config.toml
image_size = 32
rotation_deg = 10
method = "simclr"
inner_norm = false
widths = [64, 128, 256]
projector_hidden = 512
projector_hidden_layers = 2
init = "torch_default"
batch_size = 256
epochs = 67.8
warmup_steps = 480
Rows from block 9, named by matrix and row number. Each number is 500 + 25 x the weight over its row's rms, rounded and kept within 0 to 999. All counts start at 0. Numbers have three digits each. After the name is the row's rms in percent of the matrix's.
# pw2: token mixer project (model.blocks.9.mixer.pw2.weight, 256x512), inputs 171-227
pw2.41 116:543501481556450478543450497507476508501499488432526505450483522481493510484509522480506468498508507495504503490496498507455488491438481499534554485499526445504425504428494
pw2.42 087:512485538486479465544451507491524518499512468505512529443505510503498499487509587486508479527481505512499493518478486500491508427475500552490468509504506506498443465462539
pw2.43 097:493491543483498430500480513497508453523526465548495473497506491548502506494511453461509516513447512493493498538498492500527485532474501497497516525486488491532491430440469
pw2.44 147:509473515514468506508484526477507518556519489518484507473438497483495491484473498524502483526472489512495475498476519510474512502482462542486501500458518507529468514518453
pw2.45 104:497511483518515494477517494519491542461533516492485531491561487522511518465524511467506516496532515502509508515514494509551498492495479473520504517513470491528471477476484
pw2.46 103:501484549583494485513485505507558505485507480532498538470451510471493492541497535465486502545501490509501490562486505499457505488529421479491507475489521487474511488474521
pw2.47 092:490498529483487489512464494502508534454516531455487543466549483526509517467504537481494444503498498490506503473493513505537500491466487500448512512457493466519515478514488
pw2.48 090:530500508468439469504483500499447472492536511493525447518493506503502506477504444521501511505488507500501506521500512493523490487517525464501469518565527489490496466489446
pw2.49 095:488481515503444470520500523496499504521494506520474534479469486497485509493488524504497479518499523505499490520512503497499480466538501526458512484518556549489465481526475
pw2.50 098:509497518500542430497518491496492481463478502514530522518501498467505492486501500491502463511495498508490484504527508504546515470577486500493451481514518472515516538501460
pw2.51 105:563501514466541487507503505488473524530562462509475503526455488546507493509486495479511491504506506496502506471508509491475504492500485495487512509443462523494530560487526
pw2.52 101:505511519533493450523469509517516517490515492535524508499466496508486509516512524453506508537520495505488508557512501499526480526491493438469504487495516505465450476471471
pw2.53 096:574505529480503451482454492491436514532530473494499487490425519519501509508518529493502506507508495492501505479506495495434493529499493486523565517483509488469457539423499
pw2.54 108:541503525519520527483444500498497505514551509507536519525494510426511489462489533510498524571516483501491497459524508500511507517471479519480506524479512510527486543505499
pw2.55 117:476502554517489484511542486515458446494501460515525486457525550469489496492509542503499543448525500506496506482526500504501517540524561518518480520464482503490477440503497
pw2.56 097:505489524475517492485478508482485503514543493522494509544454488569495501497505440485518500470511522507499496518469506502519500505457457484497491500487460507507509508476484
pw2.57 088:509508482533511472470496511508473504515445525465519530456493485518501502513497509521503473476473506496503505536458486497445484482505498485556534468542517502498487517498475
pw2.58 100:495503530509495509481449517502515545592517461524527521498507497478511504526496520495511482585498503487499503497540495503483494532458504514487577521459447530499422523499523
pw2.59 084:523495496492427512510499490507532512512510499492467445462493498511500504406495496507501482460535508494500494475458500497547476538483503520492487511505523436508566463493448
pw2.60 113:495506481474519502476522506501500460490500515493475492513466491483486500512495548496505550467502492498500493497528488498444497481514488489533492496465503536500562498531488
pw2.61 113:504495546536483489517506474524478543555548437515534459487479502463498491484495488477497539514534479503505500510553508506493512535509503517532484512514499462489474440455473
pw2.62 114:509506477477476486495516495498502523535484538507521508495551487505506504471505467491505464540521510498496495468485493506509500508542504501429518524450463544511496516510433
pw2.63 108:532493464464454518446508511500492529511487567506468502514481519500494496479507484555503513528496487511500496471524488501482495543487517528453485516485468482485507491516436
pw2.64 078:476493487454516519477477524495511457456518526500504550518521476534496493483494538478486506511508490498509478474514511499475517526468480464479571491488437492481502539486467
pw2.65 109:457500471556469475486534485516524529493466543508483545463535486470496519453519484500491466484573503494509505534509510495487490544554462515455514451489519496488488489492492
pw2.66 071:477492451550503542535537500488503478487468509492498483486471509486501496515491476541503503417549506492501495512541504502479491486517475501474492455498496505516499476539515
pw2.67 076:510498507520495526474494512530474504470479514482494530512508528511511496482487515479507559508513513504503499489545480491520512504494556469533500524542471501495503486480534
pw2.68 094:492495539490487518516535521510474556504439497532486476510517466553498502501503512493502492541513489501500502468505500508508494558475509504478559507397465555494512500534491
pw2.69 104:467497489522529507493535510503473544481476482470479499536535460545501508524485445480495502466564509497501496504519503506545486491520517488484500497518489518479508517519502
pw2.70 092:463492518549543545480546504500563481529454461525506516548489489508493485568487519486500496473516494504489499519518487505437512495496452533510506490456458530482507515561551
pw2.71 097:476501518521556527470495510503507499506530520484483542521499452508500500497490520494493484526506477501499491509467489503498524504501485531520489521455472514494514486468509
pw2.72 079:502509487500524548450484505502509551515435536480471484516554454522507500491496529490497515509512493508505516470533485498521513430524586539448514514512448474491513483479543
pw2.73 110:548507504481492510502482501502513508481483512450520526510526501441500513454498475512488453544494503504498491479527517501545503511515505557455515490496507490540523513488470
pw2.74 101:546499501453467477466497489489485470462554476526522520505494502470488499476495493525492567473514479502498501518519483497489504535519484513503541503490502487488525464470477
pw2.75 119:487509512516479513479514501502472479539521483507473480541501477504506491488506531524510531473498508496496500490448493491462510480486503560577455523575485524520500471519542
pw2.76 087:453511484534487525513514498524547532495503547483511466498497489513493517472511459454509499488518483489494497485531502501539515530507530519509506521477532478474528483480528
pw2.77 095:462498496481501521457501493492487496542567531493469495524510472513500498450510498515510545562498483503513501529486496498447504552497473524523485520512523489504528493489544
pw2.78 119:532490508472494487555471502499509500516480490507475504492483541472501506554505547496499513550483508503505501501526507496477496409563504509421497496408501533491510496492503
pw2.79 093:495503533487483502490483505508480542448558517508451529486482523489495498463522501489506520538482495504497508512439517503535492517478445502496472503477489474523479487452473
pw2.80 093:475497520509490458532545500499486498506541501486534448483453518517504490511492504511496543486529486497504498471541492497471506495483543510482498518464492542491451467504496
pw2.81 087:530487532508499518508477515476512507535449532515544437477493500513477499562471526503490483490508477497507482505470490498436508482477530485476514515473538511482501485530515
pw2.82 092:488490511525497476431473490507527499503486470556482554518444521470506510469497536479487493530533488493493488507507492495415507506506475479557518489520416492504499498452477
pw2.83 090:494509476501513429553536489507513481533531528495490505498497489493505510529511499489506463459475512488500525514507496506481478528476473505535486483518530497529476474486523
pw2.84 093:524491501533458499462509513478518507517575514510495456514458489545484484503492480528497561495472474507495488481471498506456498513495532524448531521431549509482445486502525
pw2.85 098:516493573518499458565469505512450533492495499477535521499493567501500480507505538506497453496501479509489490495477512497538491475513509545492456515483510499479447470493453
pw2.86 094:465513525511496524510546461498496456468493493504510470487514568465503515487509448502483511479543524503509511515556499495496512515560541509480460509529502496503516465528542
pw2.87 101:535501459520523482485461511490463479471524547504464484496483511543497497477499519510500498516475500506499498536455501494471474519509483464520534500514508486534508543464473
pw2.88 085:472499501520518538490527508498475480474552532520510517475440534449501498517502505503492568494513489502499504520554503494478514473517468453486479522488518563485483518523478
pw2.89 097:508499500528540478470519516499466490500510492499471491552512500579503503525514512527495507543424486488493507497475490492454498492480524490527476520489484522484496519491500
pw2.90 099:499496496486521481521463515494551506479504477530469503501485534480497499508505527474505486501501506501503509456497503502490499448473493466473516514499481514513460507464485
pw2.91 080:543487502484513467481502486478534528512505510508491558509521495525499496489491514492497465497517493510492485509482516494463486473511555512473537479502519527521479516446518
pw2.92 119:518502516470482431508486500479519529516468454476488524467505463540503502542509465515501431519524514500495508515477511500507504483513458479505545475494557484477515541496505
pw2.93 108:518498485452511505533507503511509500479503481483529555492494490497502510504500488459505497450468503500500508536478508503565515488500463478551539477525491518548524537482476
pw2.94 109:539505441529512506490501496496476479483523535538512488477432497513488502495498532462490538464550489495499495481524499500483494511484530503510463501517503504503487518486501
pw2.95 122:512479508516483486466461515472519492525537490515492555485483456487497479489496480523489516529468486506503481506490505500464508505499484548479523479504519545499496556519500
pw2.96 100:554498536448516454484488500516527566542460462473540529514502488490507502489504522463507525473483501502507500506505509500533500511489512493504555498459479496496549531505505
pw2.97 122:509513472505508463515554490492484502510493536511526506490496490461494501473505452477506452507542513506500503519578509506488491534472513490491512512478485518564496498494511
pw2.98 083:462495547521477471504476499520469510545454438487540493472497540527497495496497515473506489476536503498512494518412517497493498504486450500516530479499544487474455503532527
pw2.99 104:453499456471535552488503504499503451496501516482537559494520500481502506510505492493503476515481513502495505541536514491517492472498448494438472470521461513548492525550530
pw2.100 088:520495497503474481483488492504454523529553531485462430496518471558498496465511439526502501543434487489502501499476489499495493543481563526507479524471522451518500473459500
pw2.101 087:494508495484512569474496472504489477533453544474515496498462553447496505516505490510496464513500521510505519491517499503487492534523542489522483500527447437506516474514528
pw2.102 096:459490532508503477487512516494550501485514479538494506505513526491490505537496507487502536507543517500501486496523491495499494485485502496413496482456470562490483474516513
pw2.103 098:521492521519478496518499495507492527455504437528530480505533541489497502502507514474504448496526509497507507499462487491572492532553529470504527513510510503488503469505463
pw2.104 098:495498530524502506482492497500477575529573480493464497486492499534505498516506515501511525457498500499492501463494516505531540498514526511483458497533507526483483506491513
pw2.105 104:479490501510539506501507496499486483483503518479511523535504483512500487464493517517503472454504480503497496478465493509457516430480484513539484490528458469533551481526511
pw2.106 090:515502487540504494495523500507538454424497526519525495498521539507503504520496489523492511515489503508500493484523502502455493586507496497465482524461565525449488516505498
pw2.107 089:457516467494506505485517488493524527526466578519446510456542460499489508477502491497518516495513511505493496492515502495497518508560508571446487477478506508526489474496570
pw2.108 086:438504549474481493521498509496502512502467433477494471497562503489494500495509508519501479544470517492499503492487490500514496491492509481522509519491489482474516470545540
pw2.109 080:480510473536462498533535503503462498530493488490481463463535478473506519498509432525501543458552525488501501505570501508507498512488511530525482496501533527519511486568463
pw2.110 106:560509528490524528510460495501519440484464478516580486510490510510511498507497538489497392509463484503502508509499502502515504509450524521507503512466497470454518517509487
pw2.111 075:495498498522505524501473503512502490511446484492495472564550480512506500481503528518500490485488525499507507489550493506510484461539573561471496515507495495503504464558514
pw2.112 092:581497503490533476493508479507493493469513461553480534478491554467503496490494493493504519503464506491507495481479512511481512524515503530485478497456502505525523491480569
pw2.113 090:514499478470536474499496482491542515497514521482461497502546500456505505483507509499498449521485489504501496504515532496492491519509490526460490526472515467491494526469492
pw2.114 107:502485521504496531483485499483468503470500507503515551485427588489499489500474505501506483552455498497497480510448495508515515490486468461508472487520516490523514506477506
pw2.115 109:498490535497539483517513503499463510449469486519455511512483543528488488571503529490504531510420498498507492539439499511522498487558494446544439496494534499478515554513512
pw2.116 095:500513446465485466479510497505537511542551539467476512517490479520493498476510448504494544506552491501497511483543513495464491556487498476502554514529510497483524488466502
pw2.117 086:548483527463491455516450507487502528459527522503482512497494519514500480490498545494496560568493491514501486491479514495499507502507527464463491504528525482479489504428525
pw2.118 117:484505499542515510435516490500534518520497545559487492518513483491506502501493488493501531542541473497496488482554489498439501527490568511473489523471453537496486460483539
pw2.119 091:484504494549538481500526495530493470480452472536542523524490563490503492564499518475500545484493492494496507534516499487481499486520456430545514505474486504455511522531487
pw2.120 107:483494526497514508489484504475536485491484468513533470496486483558503500507501502447510481485493505490511500549485493504487492498483478463533553491490474468488491443494471
pw2.121 092:542488520443490480498495503477529496524453507477489504517529461482492486503480466561508484464488481513492473473453509499509507507516482533509512475552546519503536545523504
pw2.122 107:522496505496520550457482506517491455457511499490529505476516513535508493504495487507495552482435504506501495505473479504511495498442466494487464477474486456490503537505488
pw2.123 106:570494487503472467539496489495523490477508494488480496465530516473507508504491510518498508477429496510508499541517502509533497493525560527464431516515614501511548479466497
pw2.124 092:482485538510487493500491526480525556568542526518444513520486446542514493507510512503489461574464481515490493529485514493522521496474536540497458489499508520522493461487529
pw2.125 103:480507511511502482512492496496530544503506473462543521481523498530505501511501486476495466511505502497509515505490520500492491482479472482453522494501520465530459509515565
pw2.126 090:495513487458513539486487494503460464474513466523479474497490447506509509471492492540503518537494510495505495514456497500505482576505476518571554464510486493487504561498481
pw2.127 096:483493472468482468520503493489527517456509539486505524487552429569495502498512470533496452461491493504498499508491508502539503498475491517482476468534495439501490498456500
pw2.128 084:465499514515547470491546521471515506511509498500443535551500510489497494538506508506499485511468491492492488533471516507490509488523452469541510477499457498515497510477515
pw2.129 100:499488471454466533495499508491439502467503532445503481504463528519497496488493528505503531460444480488494499479482501498471499515503534496513529475487524495505520545490448
pw2.130 096:482511485529541458534487490504464471507552486480486483533483486511503490497507510480502487498490484492495509528451502497509507471467475480565479517527519469540471507479511
pw2.131 086:505495517476457498513444497493538471502502527479514513437488505466482492529495509512513489514473491494491498500522523494497502462547503495467507474503523465487510500500516
pw2.132 105:496503508507467469565483481514497467464502515437513527456532537461500511506507570509497469483452496502499502552465509496494508464504473499532438486551566497547433489503527
pw2.133 120:498496528510480540528499514488517503478508511497500482475495506531507506445504540530504488467545492502511499460487490509493511481425488506520516523553527506486500465487442
pw2.134 111:449500528472435477477487514491525507514509486478487534437501454505498498484492471495488481512504497496504504528448505503543508525484463477494486475533494484491469477502516
pw2.135 113:495507507518501464486515507509529528541529511523498483452468472490505502463498535491502527528573491504501504532545491492485504515510538544520579515434526521488490464484489
pw2.136 101:455510511503494542502543489500493521565503492478543461511475509505504496506503470485511467483538488497505516508533511499500497550502508497501526494510460477498474452560495
pw2.137 089:463507479492484521458473525491490530500507493481480541540515499507498498511492535496490514518449492504501510479510495499503491493450499468530525511510453520509488531536506
pw2.138 112:480505494443494526521542504504514519504480510519502530490537532487503504489506530468495516475509510494500509527477499500505492488504490477506563525477500540485520497533489
pw2.139 105:515502497479563492519505505498500486500485441516501537534462495509499508519498480514500483480454503504513499473491502496494500524473484507531495482475478454486512550482530
pw2.140 102:510500490495517482520514510496554460499510533512504524500472476394501484454489509483499520506509483501497484521535490507485511530517488537513497514454537518483518531470478
pw2.141 086:499496507443417448544458498499459525508496513494479499433477523453495496497500544499490500560527514501509503509566489512491502488539500496501508465502506539510492498506489
pw2.142 108:533514514479509525482471495510515516482510487480515532491526492465517495492495541482503461513565503489500516467520504498526510467500483452454538511492475507464506496531472
pw2.143 127:554499465492525471481535496490522433458472483518501515548486526506513504548498486538509481518486495496495494503561512495425496475538566561460498493495513531490499496444521
pw2.144 087:553508505497456553482500509490533534525496494452511479488494497428488496495502512510506471473535483505494503447575490494483501508507537508488592511464520491482505459528488
pw2.145 092:470508486477508554457496472497541529526500485525540506508530469518516499481507518496507507453554511498492498495500505489517485532452503549474509503495465469483494454478496
pw2.146 127:491501483487480486527501498498495490539483516493552493482477515485489496508506484493500465547481510504503500519480505502534493463535470437541510493528486486548489521532503
pw2.147 093:476486470503508564515580506498543523435513604480472505521485517483497494521505508475492530475547508502495497448563505498461512517489528508456482492460488554499496505511521
pw2.148 091:468493500521506488568518490513501440440489496516499497494416539516488506529503467475491490465567485494503497531509507499477516496489456455518456487508536535494495515499490
pw2.149 125:459495527478456488495497502480504493525469434503486512476497484534496502504504490522490448459477482501496498489431507493510506462522502542514506487497551468511548432504501
pw2.150 095:486510469489475446505503499503491491459585497503457542478508494481495514453507462519508522495503501502493502521536513504492482515495478468471481501504520531506489502490434
pw2.151 098:504489531480527485512479510495489522514458485539456488494474498484503498505500576512508494560488495505496495496467495509491508488517498479553513490489491522476511529483499
pw2.152 097:477501493517474444536483498515500547595484521496495525473485520458499503482503511466490522526518523491499514542528489497476496480567503474504539516470537536521473526469514
pw2.153 101:499497500537525509528467511500496516441484500503505477495510481498505498501492523474497510495517489503500503468399487494512496469483483493495476504441507465495485480481499
pw2.154 102:467503539444523489482504500494529553513499516526494531515546492477498502509493480520499535581439501496492505529508497496534497504564475484454479494462460499498536514516517
pw2.155 115:534499504485463483515493510497553543501476512504480492465543474503511504476490493474513508499471500503500488503441513500544508507515486479534522496485523489504520447484471
pw2.156 110:515492514473510524484507504508553413505486452513499516522495514427503489516499533499496516483480513503492490487507498505461497438539514540524489516544453527479547484523534
pw2.157 105:442497493506448470509478494488466500520534526501478514455482462487491510512498464510502517483481507497501505532527504507490499524505493536523490485545502512534416537466541
pw2.158 097:494499487524535466511526513489472492501480502542485521492519519427491506483509536483496498558538496510494506521514491504498490452566483512513491511489517514522504467509508
pw2.159 102:481497511544477513484513506497502551576554502496502460533458530514496490501483529500501538503509480508500504456491504505438496478476520498514530516512513481510483459526491
pw2.160 112:503489535510509520524505496482537463502491499510520445498463519476499479484484520515498513517539463510498484476538490498450495463534562530475475517453500516447499483496503
pw2.161 104:508500486501447480531450509483464451492526534505525458485528474510485489503501491538498498511450511501497495563519487507495488493462517513424467515472526520506497506511496
pw2.162 119:486509486470491489468507489509488513512505520497476573471533475463494503504514502497505504522459503494501503514524497496521506518535427485535516487467505482531541509516577
pw2.163 098:471506459441506490494519489481463501521537495490438525516478492506489487498505505534495499462435487496504499481461519496450514499488444507554518504498488441498525512519485
pw2.164 099:535499503455516514506485502487539457489518461524560474493475487511502487476496435509499519482463480509492488461486495492489499541489503530500458501484441468489485515454478
pw2.165 098:468508485517503499481530505508466460504485525522530488540501549482501496538494561487501522499476498505506505501527491495466500489481541482499486504481508565462528488522521
pw2.166 092:484508492519532466474503500487463555557526527484450482580526470533510497483509495510490492527475492501506493475498513493449508497477549508498517526543495455515517503448500
pw2.167 081:528506514497530489511541489511531482469418519488528548503452547474502495557507491502500435447547513494507496508494513497449502483535458473478473470508502517484516465506490
pw2.168 089:510502455508499493522489488520489507531472548518509483468501469521503498527485494513495459499440517511508507544487500492556480515497518513516458477518519469488447508517490
pw2.169 120:546503479534513524499496520496441524505495496462521475478452539524502494495489514518496501459523481497498491427449490501509488497486480541519506511479490460474477519506426
pw2.170 104:441499482551501498454493503490512538511494531500486477491524461556491492472491486527494511482444489508503503493501488509514487512462520507492479505483508436533496490498494
pw2.171 090:486504506449451459526498491491476494515465501499471458480483497484500501470516495513498465530486498509501510544473490499500500512537494527532460479498561491495545467488490
pw2.172 089:495506554538483519537506483535532489502504472471582504493505592438504514527495518465515488483534515496503497509481504503538498527542474484507494530488581506478475438541512
pw2.173 085:473493512446504509502478525498551512477571457525439509506516497498496492490499541501504517532482498512488505505531505508480487458489503494489506517491472529508504504460527
pw2.174 102:442492523506479476504518497506521484514483486515506511504500529499490492468498515476500540537541510503497495473520490498503496500522516528478563520436503508522520438493492
pw2.175 076:547495465464491482490471501500500524503517484514490513491491519478486512478500492487505475542488486499491512487480488492557497520517478474550516501508479468502509501448440
pw2.176 096:507499455501512554485442507504492477508463524472510502498446490500490500525491502525508494503509516494508498477469492494537494494467451490519538475536493458499497567560466
pw2.177 101:518494474524498504518509501509545461485467514522541494472542528497521501538493518499499511518478495495503505493519497498489493484532581473465497510483525522495532470544524
pw2.178 109:525484498457471490471450518480499506511502497517476546442525437489489500482484524539494484563465483506507491478507513505499501523480486535510532486465505464502497546474463
pw2.179 090:536498504519538481472469504484452548537485455471476481550465475533510502483514506496496521487440492490499503491445513503478506459523519513538500491490520437521481513472518
pw2.180 119:460498497499470487540544493514526473494499496506525483487539521464491510460500508487495513475528501498508506579527490505525493490534527508463513518464545530518505418476500
pw2.181 101:465513502529530478460549480516467519554531475483463515540420524485496512499526495502496505482490506502501506508473504506396473527535463491512498503491492469501467502493466
pw2.182 096:510489505471550517496504499488488510498565455487494521519455486491489506462506492513488551526524470492498506492494504499492524458480475538521464499466490463519485503515501
pw2.183 096:486506495515486503442522503487451554513549476523446542534453503502507503434503464485497529496545475498503503444514507503418508530510516512526535499535442518541540478473502
pw2.184 093:498495473465540507512542478495481459484517515470533489517526504499504507515508455510513502438522487498508500509488503503477505503496431431497535506504505510507535538538474
pw2.185 095:466519504482559580441527487511542529519463502506486501535475510474500509477502472480497508484593526503499514509514491496527494514536483474488492498494407523509545497559487
pw2.186 118:490498535459501452531498492479490482489473498532492500482475474521488500544510516529505488533523477504493499529480489505477483487537483504504547497453505502451485533477507
pw2.187 104:498499487523551523520529512487497477509480492543517430516522518510500491534481507516500506510476494496485498478490499500444499501529495517514499500451496480494514493484535
pw2.188 093:454502485496478485492493490467564540578510541497463500482522441491502500473512472522483495550509485497505498502503524505504493526480481503473498488437515482533474541498502
pw2.189 087:527503528530524523492472493507527520460539473499545482540536518492515498497508533463512495470483507499505507490505505506528499503482491494454505497463471504476457480497468
pw2.190 093:484502498466577535443474489522520503470518541508567560493498517503501500477493525477502556509520494499491510503515507509480501544469468461487489519529414479516503501479528
pw2.191 090:503494483455493527476490485508490464482485513503555509485512499494501488471496502492493494472502493498495501496435483499552505501492477476540510505517476480537539501512503
pw2.192 084:499488505530511509520542494482562509481440489512447466545512539499512493526474481502501488475540500513506487477549494499445498491506528492472529493476515520498557482501528
pw2.193 111:492523484480502475508529466501490521515478496455438424522552471466510513478536453501496497494542514489502522492542492494522480514512527503478484509488504498519566514544513
pw2.194 077:490491482500529505474464508505470441472517558528516545459499508492498491505503560480513486521495503496503510474505501497480513512506481493484521500498426516485476495490492
pw2.195 125:540502503442496506529528495484457517499478478520494483518466516551505506485502496515494489484464494500504500490492496501465498500478514502520513509472501502478561486512445
pw2.196 100:475507509509471473511486492492486529501558471489443488508506453496492505448519524494489510527507491506503495513497501508511500533495522533573529517531510471501513475440484
pw2.197 109:476504467521535527441500510517472504481527463474491449539486518561499503517518465465509494471471497495509507478505511492447481527453497458473514493494454455457452520476515
pw2.198 104:493492509502485489489483504510479561546456513470512495514500502488492498490492505482505517505501489492499491530514498508520485485510471462516551496462559494476496537504446
pw2.199 069:426497496464459466524506514490528474501544446529475485523520483483501493424519476518515542517457503506493491528556521507460486502497514542519467513515494507497526502492495
pw2.200 102:494503484414462481552469503482506447500546478514493512473472519453505500471509481494499520544508526505510502538539508507499510451542486470478516520505510548528503544514481
pw2.201 108:476499528467530492484470510484517500508512489509464494504513468504496499470500514490514506508439496506497503522488493496555493491509496536579478522492507470510530500492515
pw2.202 128:500503527500443519533547502499506464493508473503487500460493468491496505453498485509497531478525510504497500490500505503490513569469505524560544485518563493486528463527516
pw2.203 089:449526515484510526499521473518473508547515466518514485499491519460512507471522503474510515506510511488498517527497516488499496535504438465507509505420457478510499493501485
pw2.204 079:484507512481504491500484518507538503501490494500492535526503484492514492484477524517507495508498500503504498460494490499485487511522492509491510468549474553461485489530496
pw2.205 105:503518485459485495483496505489489513483544481470516521497532487527506522512512509486510511531464485490499516531468505492506489462460518476493533505500514522519516526528546
pw2.206 117:479494445478535518506476515502494448484453493503519460555484516486490503570481547490498501470464493501499503529471498503483494425540490470483475489523479539500477522487522
pw2.207 082:507508507571531520481536507509458479462482505454501512503520508483511497480493490534495500503537500499494503503541488500497487509494478457512473471509484512533492522534467
pw2.208 084:505497486495501520504487524494494510444521504517531507489511525511494497488499518515516497526548515492492506493521484508549512487459535492483484500518500524541488529474492
pw2.209 095:514483494533483509494484527491477464463489519528509546442493534484493483541482538516502484534437497515494483516475516508435502479523442506489504458483500508498474520532487
pw2.210 108:497488499519528473483535500490466473485543464554485505558455522543498488520495474528504569468481482503503485492439505507402493481504494521465468508448494528502524515455511
pw2.211 111:464493513482523475486512507484473482515546533506457539477482487581501492497486454534506483510516491504497501517449500498466505505485493505507464477531503482509485474492478
pw2.212 101:546501511509473550510461510497501517488491499496471491433475509489493490485474552481501493468502506518492495459461507503509489494497524530531517463536483507500505513518452
pw2.213 139:479527466478512503514532477521452473471483510448511458513542487504504506516522467488508498452523525490505520487498503495546483537517507490535513499546499489501546502500544
pw2.214 108:524483546466480504492419517495482532520510436531530522513467490520503500481497526500495488473501491509498489484434488507506496454459482498494505499484453491516475516475440
pw2.215 116:502507464493549494510546494500511545510490485480515520500576484460492505548503460506490464480513516493499507518516505499535498500583469457511520514466473519508490566527503
pw2.216 107:572500485514513490505513487500522509487505465521477520487539472500514506477503509470501487502530496494498501492521507493493503508509453514464532514434564501467527466475520
pw2.217 120:475497508498492464589500491510488503507503566503511477491478532496500491551500580492493483513542479497493491523509506496513499454511494419486490532495547521495443502538478
pw2.218 100:509501480473498485473550504501470515529507490506431490539489512494497498514488489511496539468537499498498504453453489493483504508535507518521516503504484556482561465505485
pw2.219 107:522510486525492475533491501520498499481477504453519469465519462532500507527505506507503487494464526499500503504472493494527489527538475476543519503542573474467492548545513
pw2.220 104:551506532520508529493490488521448529515512446494523493526495495572494499500501448469493462495492518501500509486483504487500483511497537517505524500495483470457524494491516
pw2.221 113:456495525472503477543492513499479482503495508460531528492485497482506494546498517503498480503507509499496501532486507504501520466484442428504511486504557498477485576545511
pw2.222 110:462515478508490522515516483510465464460566496525502523461483517479501506464520530451512519495518509486504516500514497492481484546507472500532517498446504478505523469482497
pw2.223 094:491510472476482513478507493520449561530540522455488490558485467519505510500516540532501478464472493498502506495514486500543490521513523521535499502538491495475501505523499
pw2.224 097:475495531502534517491493490499477491480537500535555510509482477491499491440511532522495508539540486503495495553477490497472496533508462518494514507409502466505507520487460
pw2.225 089:472494499502495520519531494510500462478494499495507455488494460500504499512498485510498478402515483507504511486526487493517501521514487517503501492500520463494507442525503
pw2.226 121:435511486483488506504516503484495520491525563452519493491495528473501498465507490521504534527531500493502501510507519493445491519451463454515543503513526548528495502525510
pw2.227 106:497499481488460480486490524479481512490512470454475525535464488472501507488498506500497497467456490493502500513470498502498493447509493518539508452545536469547545477427516
pw2.228 112:540512521444556489523521504498511479512486501504514432559504480499503491480500471498493487480471497495505504464514501492498497530516547512502505524481472503483559472477457
pw2.229 108:492500468514473492509512481509495470488515505504468501498517504495503509423499461508509523491535505498497501488557504506437506525486490487475542516474468535512549504458463
pw2.230 087:488500520496523535555530484495542464460515474525523520499475516451508503526500481485509500495523503500489493509483494491521487558567441485497502468467480513507535506535485
pw2.231 088:502501471477455479489467509509488547520552465492527467487475501479486499456506488526495533492504514507496497482508513508513480543475493518478549495489498483510446510477460
pw2.232 102:568489513464541491521510496506508458487483451506500520525531488500501491532503447508501479493505509509498493507509493495561508510578456507482474506530499493527559529523497
pw2.233 082:513509563468466469473449506512476550543562482512499486483505474522500500456492497464504496530481498501507510486496493511555496531462524503501502514490483469508464464442467
pw2.234 097:563504486491492479486461498530514493480504506466528510521485489533509502502502485472504502485528514484503507482491501504521507540456453497494543515480533471482509489517506
pw2.235 076:461501468502486461541518520489522480458504529527473493520504447513502500500482538523495474475467488486508493507472509513531495501481500529480507494477547546481505491501495
pw2.236 088:500490479521580565483516520480541464461486507474499577550482499519507493523471543481504525479556507503506495476487499497498526454471480475520497495506457540500569516542492
pw2.237 075:496491491553526544482512524496484487502481527464543509557485515461507495506501468537499544498556497480500500478561507490467506485465496483547504492543474527491497560533456
pw2.238 097:463487512512485511470528490504501456501455475513466487514505492504495507484497480545505513488501494510509502496510486508463493462522478500525507488523501505447567509527438
pw2.239 105:487508490470523550485469503508517520486506533491509447561472495492492500486495488486500539537528507502505500481490491501545489533466498498539534498490469460482482519496462
pw2.240 090:537497518502484515481430490508514560502454492505525516445491508505506505522482556492492476467548509512492488485516498496539506469511523496443554468486468496471442528507475
pw2.241 102:564499498516495470461496511513495555516485492505510562524509511506508506536506483532489510480492506511507493453534511502478501488496492537455472482550483501489488515491492
pw2.242 088:470497497459501516510524493517480506537490510509576520502496517478486494501501515493495556470500517501496508543525498502524490534500501539516508504515495538524510475541532
pw2.243 101:493490500529476459547464511494456486484542474502517468476428504543496498517506543486497466493489503490498500536469495496483514481479440483524561498457554468506413534484494
pw2.244 083:462491510493494473497509514486479518561515490503495480495495448525487491492504499531485488499466490507488496482453496500440505525455505535549511508493492479471460480477467
pw2.245 077:499496480489506455501475483496558471482560505535505527488484499519501510484482514486500509501493496509502496484447503507470494542479462483508535486504491508467505504427489
pw2.246 117:488496515509456508463444518512517520524537459477533515508501507486512503463488528492496543485516496504494504524463500494486491459467487500516545506503481509511480457447464
pw2.247 103:515498446564525453476498482489517534512508538548518499468471517473496492473515504506495476526486486497500497527576518492462504534522537498496451512493522502507468555437492
pw2.248 083:476503485470512456490510507490544518538450513509462517530499443480503483532492515493504452469504493511503501501468504494444489466520471553517531495498503511476484504498506
pw2.249 111:495468534528499503498475539486554539530491488491507519520435476554499477512474502503489491495479495509488475510504517508472524485484505512449491472479488519496487485553497
pw2.250 111:522497519437545491497523529495475560503518551481495500519499492485496492455489500495500533524501480504505485517516498504538512464454496514472484512426499505522507509472475
pw2.251 093:438508481489473514539512521496506468460510509517488543454466568458492492502499510496495466523530493503485500511516504504495514471502442438443490500475526541518502516533471
pw2.252 108:509491537513509520457490506506533487536515454568529499504478478473496506485492465483490530518467490506507488503520478491539508522499488511500468508488440513493509527493483
pw2.253 069:516503504488524525499498486504489455494532526496519519462509505495499497527491498476495511516460474508497503510496521499475516541500441482527505475496486473489504526479519
pw2.254 103:485529448523505490533518482529447459432516518502524468498568500494486507510513503482508507440537501486502518483532496496563489525514495471477507507487545525469528494531483
pw2.255 113:508503514506476544490454502505499506459509522447510505471526489460510499473497535481510508547516497493495493481467508491549513514474503507529527512457518453508501517494492